{"image_size": 32, "targets": ["kind"], "num_classes": 7, "kernel_size": 3, "stem": "deep", "mixing": "cutmix", "loss": "binary_cross_entropy", "optimizer": "soap", "beta2": 0.95, "beta1": 0.95, "steps": 11200, "adamw_weight_decay_other_params": 0}
Rows from block 2 of a small image classifier, named by matrix and row number. Rows with one number belong to one channel. Each number is 128 + 24 x the weight over its row's rms, rounded and kept within 0 to 255. All counts start at 0. Numbers have three digits each. After the name is the row's rms in percent of the matrix's.
Before each channel's rows are labels from the 100 images, of 14848, where the channel reaches its highest value: "responds to" is what is common among them; "colour at peak" is the nearest of a few named colours to the mean colour under the peak. Only what is clearly more common there than usual is listed. The data: rendered made-up planets.
# convs0: first 3x3 conv, stride 2 (model.blocks.2.convs.0.weight, 240x128x3x3, each kernel summed), inputs 0-127
# convs1: second 3x3 conv (model.blocks.2.convs.1.weight, 240x240x3x3, transposed, each kernel summed), outputs 0-119

responds to: cloud-covered world; rings
colour at peak: brown
convs0.179 087:139127154126119147095114145135132121118146117064108122138086197132130115109095111112169131180126131147113150128137140197195135132125135136133132154137126067137156144119113142116138125157139116118145072176149103173147140135116145127102104141126142113127105152109129144112140129122115067150098136157141159097137143099106158117116139131138126114102126150112154117117181103095089125142119
convs1.179 097:132146137120142129119131106115119130136103175152136112126138132122096145093138137121152123125123108081158155133151106154131114126133111156142137126214104110143139123147095186126135094130093098133118101172098114088118114106143107128100131129143142144140134098123150095202116139127116149123106162137207121111108157099146106147128164113112110150119198114174154112

responds to: cratered rock; glowing rim
colour at peak: grey; brown
convs0.239 088:141101099125116121128133138119119165136103160116124152130107128133113143159111222114145118125086123129143119153133110074120117134162161109163081159128122155133108112115125110102086099108165138111138119115197114175141123147122130138124120127106131084131129120108179116133125098133119140116084117103164149125125102125140143122079145109068113109181126144140132155127097151102103153128140
convs1.239 096:092091126090112105188128119120096133117067129092153158153122134101140145126133186141108118185134172130115122138122129130105098127140117104095093114098131112174116136181153107077121132128120157146114173140125178164129131127157128148139125154118165134115117127155117103097140137137143142110115106102103095133152147132137098162149141133173121103117137077110179147

responds to: banded gas giant
colour at peak: grey
convs0.121 103:132127125122106133134108108137121111163114154162105091098123125104115132187106172107132147149134112106096116082135174142129165103136115107110140125145136138117220145108115133106132128133116089078145142084145138125113158100108102113112120114105144093119086129114097145137114126116128129142110132153124116139134147121229119134150125136116162128114158161086087107118143139149129144133138
convs1.121 115:131126115146137126116112163133142151111140141139144126153110108126115165166132120141157127148095145157135118131101154110116126107106116146122149153144117133118131103145119123139133100129146138091126142138126102175132120131109133109112154143154159114154139117179115091195140132102148157134101136099123095138148150126111110128138149186136143156108125085110104126

responds to: rings; banded gas giant; cratered rock
colour at peak: brown; grey
convs0.17 116:131097136117128191121130121080119149150114124147180195137094102137120107142112131144122092128115132147121145143104101118123139144146123160133146112102129123148119123137122141095132139145126128129101128145101131111141140133127122117101123134112140118170121164111106160123141120222118139132115144006138131140135108101152157115116128103129095124104126125199126139106149128144126126132128
convs1.17 114:131181124122154159103120122152143108134162116098131125125143158151160148126118151112162143118121118095123128191109126120161108137111125105142127119190126156048145109120110141135146118121108050118165106125136110143104154133134181106053148086125101143117124138107104147146130131125124143092129124099151131105146130147145126136068054157127125152163144151143150132

responds to: banded gas giant
colour at peak: grey
convs0.126 153:125126132118117122145107130103119126118132084111115154125134129132143116086088131114134114132100122134137114126127116116164136131143096124116108141120136106134154102118150113154119114212148121255145141154162145132115128098118121117107152124157098106114131133151130109117113124129094110134126123133122145124144160147134132118122089132147121114124099112130136153147148137119122139134122
convs1.126 113:124096110120128111132144129152061142104142129156129102130138124139152123137097119173113129154123120145084119114149115097113094162123111131130043108130138148134148125147138107113150099112126139132128119115142147161113103127165090105111117108117124144135118139097106107213136152095134092147129130158124094145132151147133106131124155119134111169119112127110128169

responds to: banded gas giant
colour at peak: brown; grey
convs0.86 073:109098134145143117195152112131110098142120094145151127165158103136118121111109114111131174087142119091174168131108123177130106163148119150101136103151134143131140134128146085136115165141134155152139146129130105118154124123076135096131120131089143118131111126096140112203145113152107108133095120134074104132093110150134146128131153114107098179093088122126099135123105142137126123091086
convs1.86 081:132141109186141114140151129097090100110123143120137127131130131127117138160107190171108092153121146132131144157140141098154173100134132099167197123109168139106163143161156124085122107149134128130117126131126161140122102137131100134144142103088043116179122113089111130183126071130135165123148131139125151088139083124123129179104135132117118137154184125122078116

responds to: banded gas giant
colour at peak: grey
convs0.28 123:112134161115135110114138130137137132132117061123148115106099091116151101230113141149125096176091122151149128131164141144114106101082146149125130151140116119123156144135151115119113161121178110189106135127120090137113130135124152111106119122131114124134124129127110124159131148113158098120123140146151119138074113142201120144102161119111124162107116121107142136137138147136119092165081
convs1.28 102:167116109108115128102122152117185135119138180145111139159080131110149162101172134142117093116121168169116161128122081092124111147112125143165129168120127138133145144126111140122147111147123142161114088164111166101112103098122175142134137165114143131124097151137122152229110128154139114093121142110130095138129135172131165118143124150128105147136087083103139148

responds to: banded gas giant; crescent
colour at peak: brown; grey
convs0.44 140:113119150146132114107114109128144162123137140130152123112133144130123111181140164109117109093131121142193139165100151135133091128144130149162110131108130127155141133102145101124056085142131152128138137147157116128119126133201120093139151116165117083105096132141173130103182120142152182116112116154137136150157117127161135155137133116106135151144113080125108131136167111100134079103086
convs1.44 128:124178155144091153105128121059133149147123166123118121123150133103137118110147142164154101148130158101159120138108106098112151191109124129130114129113122131111125141123132141154115159118088128124117117102174132140133129133134093147148073102146156135120119146127183109228119126149127156117114135106138130134130120131160117100159123135124137103137151150141106105

responds to: cratered rock; glowing rim; polar caps
colour at peak: grey; brown
convs0.59 106:096130113120137118085101106114127125118119135120142113120134107102120127136105154118168100132147090095114132128164111120145111111045125102147097143120148127117140146095137139119102120136116102089178120104125151128141125136133131125109143083135150079123142108124210172102116113098105143143101116136150122102101127134090189137135121093094121110120117145095103132133196145121099168107129
convs1.59 107:140112142145131118145098118138084143097087135114079103083123075147100132142128099115128119111153199113087133114141118127126073132131133113117089132114139099116141149148101141079144136085152101111115139148116138124124114120119150149130107113128095134143104128166110131095123135131121079082131139131155134137128131097112150137143156129109114066167122105129106111

responds to: cloud-covered world
colour at peak: grey
convs0.5 115:126098138127139147120108137111136113110132164139113133158136165130152152135178125115134101099136110150187105116112180117172102132120134116130127119131124202070161109137145133128088118134111155131135124153129032108126140153119119106132159090106137119128107130047130106138119149140121120101128130112123131132139118126099136129060145133111138112127145139122094140118135098097162118151140
convs1.5 120:126144142132118080118213165140122119136144156129140113124166115094152152132155084148119131150121117119118136152127103142116147121146128111085138138109166160161144102143133142115117113148162164135064138117107104150140145132138158148118124140114170082118154122150159130144160144135145141144125138140105143130110132051124124116151160140107103121140113126145160132

responds to: cratered rock
colour at peak: brown
convs0.122 085:153140141139124089146128102108139107127150096128076195171107148116104112109090177110125147072134139132152133131113131131129145140146150129121127108105139140088151145158131136104084138119091149150134117110141153151105125129098130158107186092088156136169168162136086153121100171151105124147156151106129135128131112116133174116137146146082131123096113163093117113139082113130126124138143
convs1.122 098:119128116109107099121087119122128101098141118124103088135146127165144137117101120155128143169120105162093125135139118140149114150148124139144135121129125139164122141108102085152088086135092162128149120136148095113141142136144138129108134174147148125125093120088127127145133165033180126088085133136169163132135105172125164094152148189150090140117105094139120134

responds to: cloud-covered world
colour at peak: grey; brown
convs0.87 100:119127114149121149117107122130142060144060116100120134118109166116129139108120160143150134157121164145059145157114128166113135136139128114070139117104101099110117104091144092172117140114137121140159139146099064111150148125095127110137121178119139156164133145162122107126132132137109129125128114159169127143103109121117149110059141160124126106135121128132152146114166098133123101136092
convs1.87 104:102104159100127132153134109161156119145133112140125111123101168118115082100114144111137113101149147104094137129074118107131133124129098131144112134116106147118112077138188110135169128111118124090127140091123115114129151140153150138140122140141131099145141133144114165126126118121094142129108113149129131107131118110135111128109114109138151197143196148141142101

responds to: cratered rock
colour at peak: brown; grey
convs0.123 074:152106119105134103089144124135173118138166108141171098124106116127122136139117167165121137117101096096112117188137094177126089133143159108125133106151074123085140110120115161132108125141123132142100117094110128160127141099171099093123115106120097131098102139126141080127126144160137086163139154103080150110114117138088129150103124124165199108139120123112128133146114120120109120133085
convs1.123 086:127133166187137137105133182128114135083139130136151118111126171169172128167108146118155107124115103109110137087144172137111150154107133103132161126108099094117114101098203167103140169107123130114167152116120126089115133122098116136141116158148127110119075159127152167134073121077117146109143139117139127147142109122113125139144049102131130109136063079119144126

responds to: cloud-covered world
colour at peak: grey; brown
convs0.198 113:134114140126194118134120110135147138136139155112074130153137157130153143112143173113127138154114134087153106143095117083168087123154119112143133110121135152149102126131131116119112111137141076068091116166113061128140125120130166134133117140111110140151106116118081146141132114149169176117117165108134111124125168130118079133103127087123103087139125120152090129144096139131109107176149
convs1.198 102:143109168117115142137104056100146122119138051131131137123116102118131118120119142158140161146112125103156129123143130151101137139149079136074137181139156118111148114137160168138136167112133140115096099157165126175117145152144137133070142116122103099142112162105167057123137126155124097129111104140101168132095115072115142112126093162107147139108141122120147124

responds to: banded gas giant
colour at peak: brown
convs0.181 121:130124155140123118130143102142122073134117141151160166114126149117117120097149160107104108142143120101164136134111111129119140138124147129125127135124129146148189116107113121119131072108097137149124128138106115155127132129110099111127143151142164125124107145125145127120110140105151171141172111168117100128141115130163126102125128109119125122134142132148121137097255120110126145157113
convs1.181 118:144121162208121138143080141151167104120113109121110109148077148163136143084109140096120123100103109242128140137133133158133121083135128106118131107130153133120141113108124125135128153122120104124101136134149123187132144126109146113146133126122156144131117121138117145121113120101119123138155101135134107137144116112111118116167117064118118134154175097111076078

responds to: cloud-covered world; crescent
colour at peak: brown
convs0.208 085:137139158114152121115123132144101193135113127130138112146156142114122130147085117157151121163125131156116158140128137151132082124088163119133127126150133110147111166111143087082077088096184124078125125142092093123115132095061082117140135111118113102096152118126128113092108126134147154150091122107185120120137165126109142115147161111140112138124153104131150118083108119126127158100148
convs1.208 087:134185124129116121118178117128111101133127124148092148100162128152119171156122148148132111163090155140109094120105142121146142151086124100163171131157157146111115122104124111154103137105118139172133135138121010150137122153124136148133127125136145119131142090136139094105131096121130108128177119122110127112124151146151128169135112161096148170185119081126112146

responds to: banded gas giant; cloud-covered world
colour at peak: brown
convs0.215 076:150118171154142137172133140149123133126125145134108207109138139132106122124146134119115148151121122132041119143124141130153126134170116135090081128154129116122114142135118110115135157125156100120087125177046118154138136140140172131165111123139096127154129171130128120114132110107082112141103121046134108125143095128142158117113141119140107132105103135134157110129149088140126129112135
convs1.215 076:119161127153139110132112100132169133153123124149125154087080153116119143121117123113146157122158092132126148194101176123151148149144121127136129139118112125127120139140103123113145101126124132119103181126149165147138131083183125131144166132120141169149176115104131154114134150165102133135139097144131117123092144120131128106116156142117117162123111101119210127

responds to: rings; banded gas giant; cloud-covered world
colour at peak: brown
convs0.90 089:104139139089119127088082107119145103131153172121132159089104164142135140116118076144147144109133129135151116131105133152111141113127111137123142127133131189121108155134097110130143133113124135122218116226143129115106121130076121130135121164116114124119110120144121108090148138123122092090117128081158144115127111120133200129149119137116107106111119167169120131120147131115119128144135
convs1.90 104:091110142144113120129172104136163141143138148126120142151188120136101080114130158156150115119069109168139119125131153092171082084100157124128149105148136126096140117117143097138160129149127127116131121080138147169096137097116143153109134125121125101098161106134105188097118094113112131131135133124197154150149103124166103114153134144162123124123154171168107155

responds to: cloud-covered world
colour at peak: brown
convs0.100 085:136119133165131064082144122190139091107128108129142063114112121141100167172138096131145110133114140107108123139107160153135161118114117115119212131121124129118125149122091161111156108133128110134148132147133097116124136136121124140129093160121130117137138103099120138174126148183129114089092153126126194132133133134086143120153123128129144144137129123132144152079101138130146141120074
convs1.100 094:090138093131125166117162131111120147137112164134108123135134101100110089118171123120165144136133121129111193142109120096099161084155144127100129138140081126132144155147112135126124131127128127133080143140123142117146134121129136134089123149123142082113168111134117094128148133161132162121111110139094145111161112035172129137093193164111142086103151103126128127

responds to: cracked ice world
colour at peak: grey
convs0.2 096:159121135134100148115118127139127126132198116144153127170139140145108104130131145168119122124145129132149112131135152125112104151144124114143115140115176122101093118114122145087121114128155092107179124139094197115146101125079132148144104115124142138104147104130182141082147108149115167112156092111128137136148116124097144109121177070110142174132106145116112125146094144171132089130181
convs1.2 100:135106128155096149126133109107089104118132138173107129091084112135124139116195128138108122114142214148110123118161119123136114082131124130141142116169103082167110121119133119130127147136121107135089080139143143076156130134143156129156103101121166124155113094177143131091126133117142115133123127135112129124137131141096115141140133117102121110124141135128112101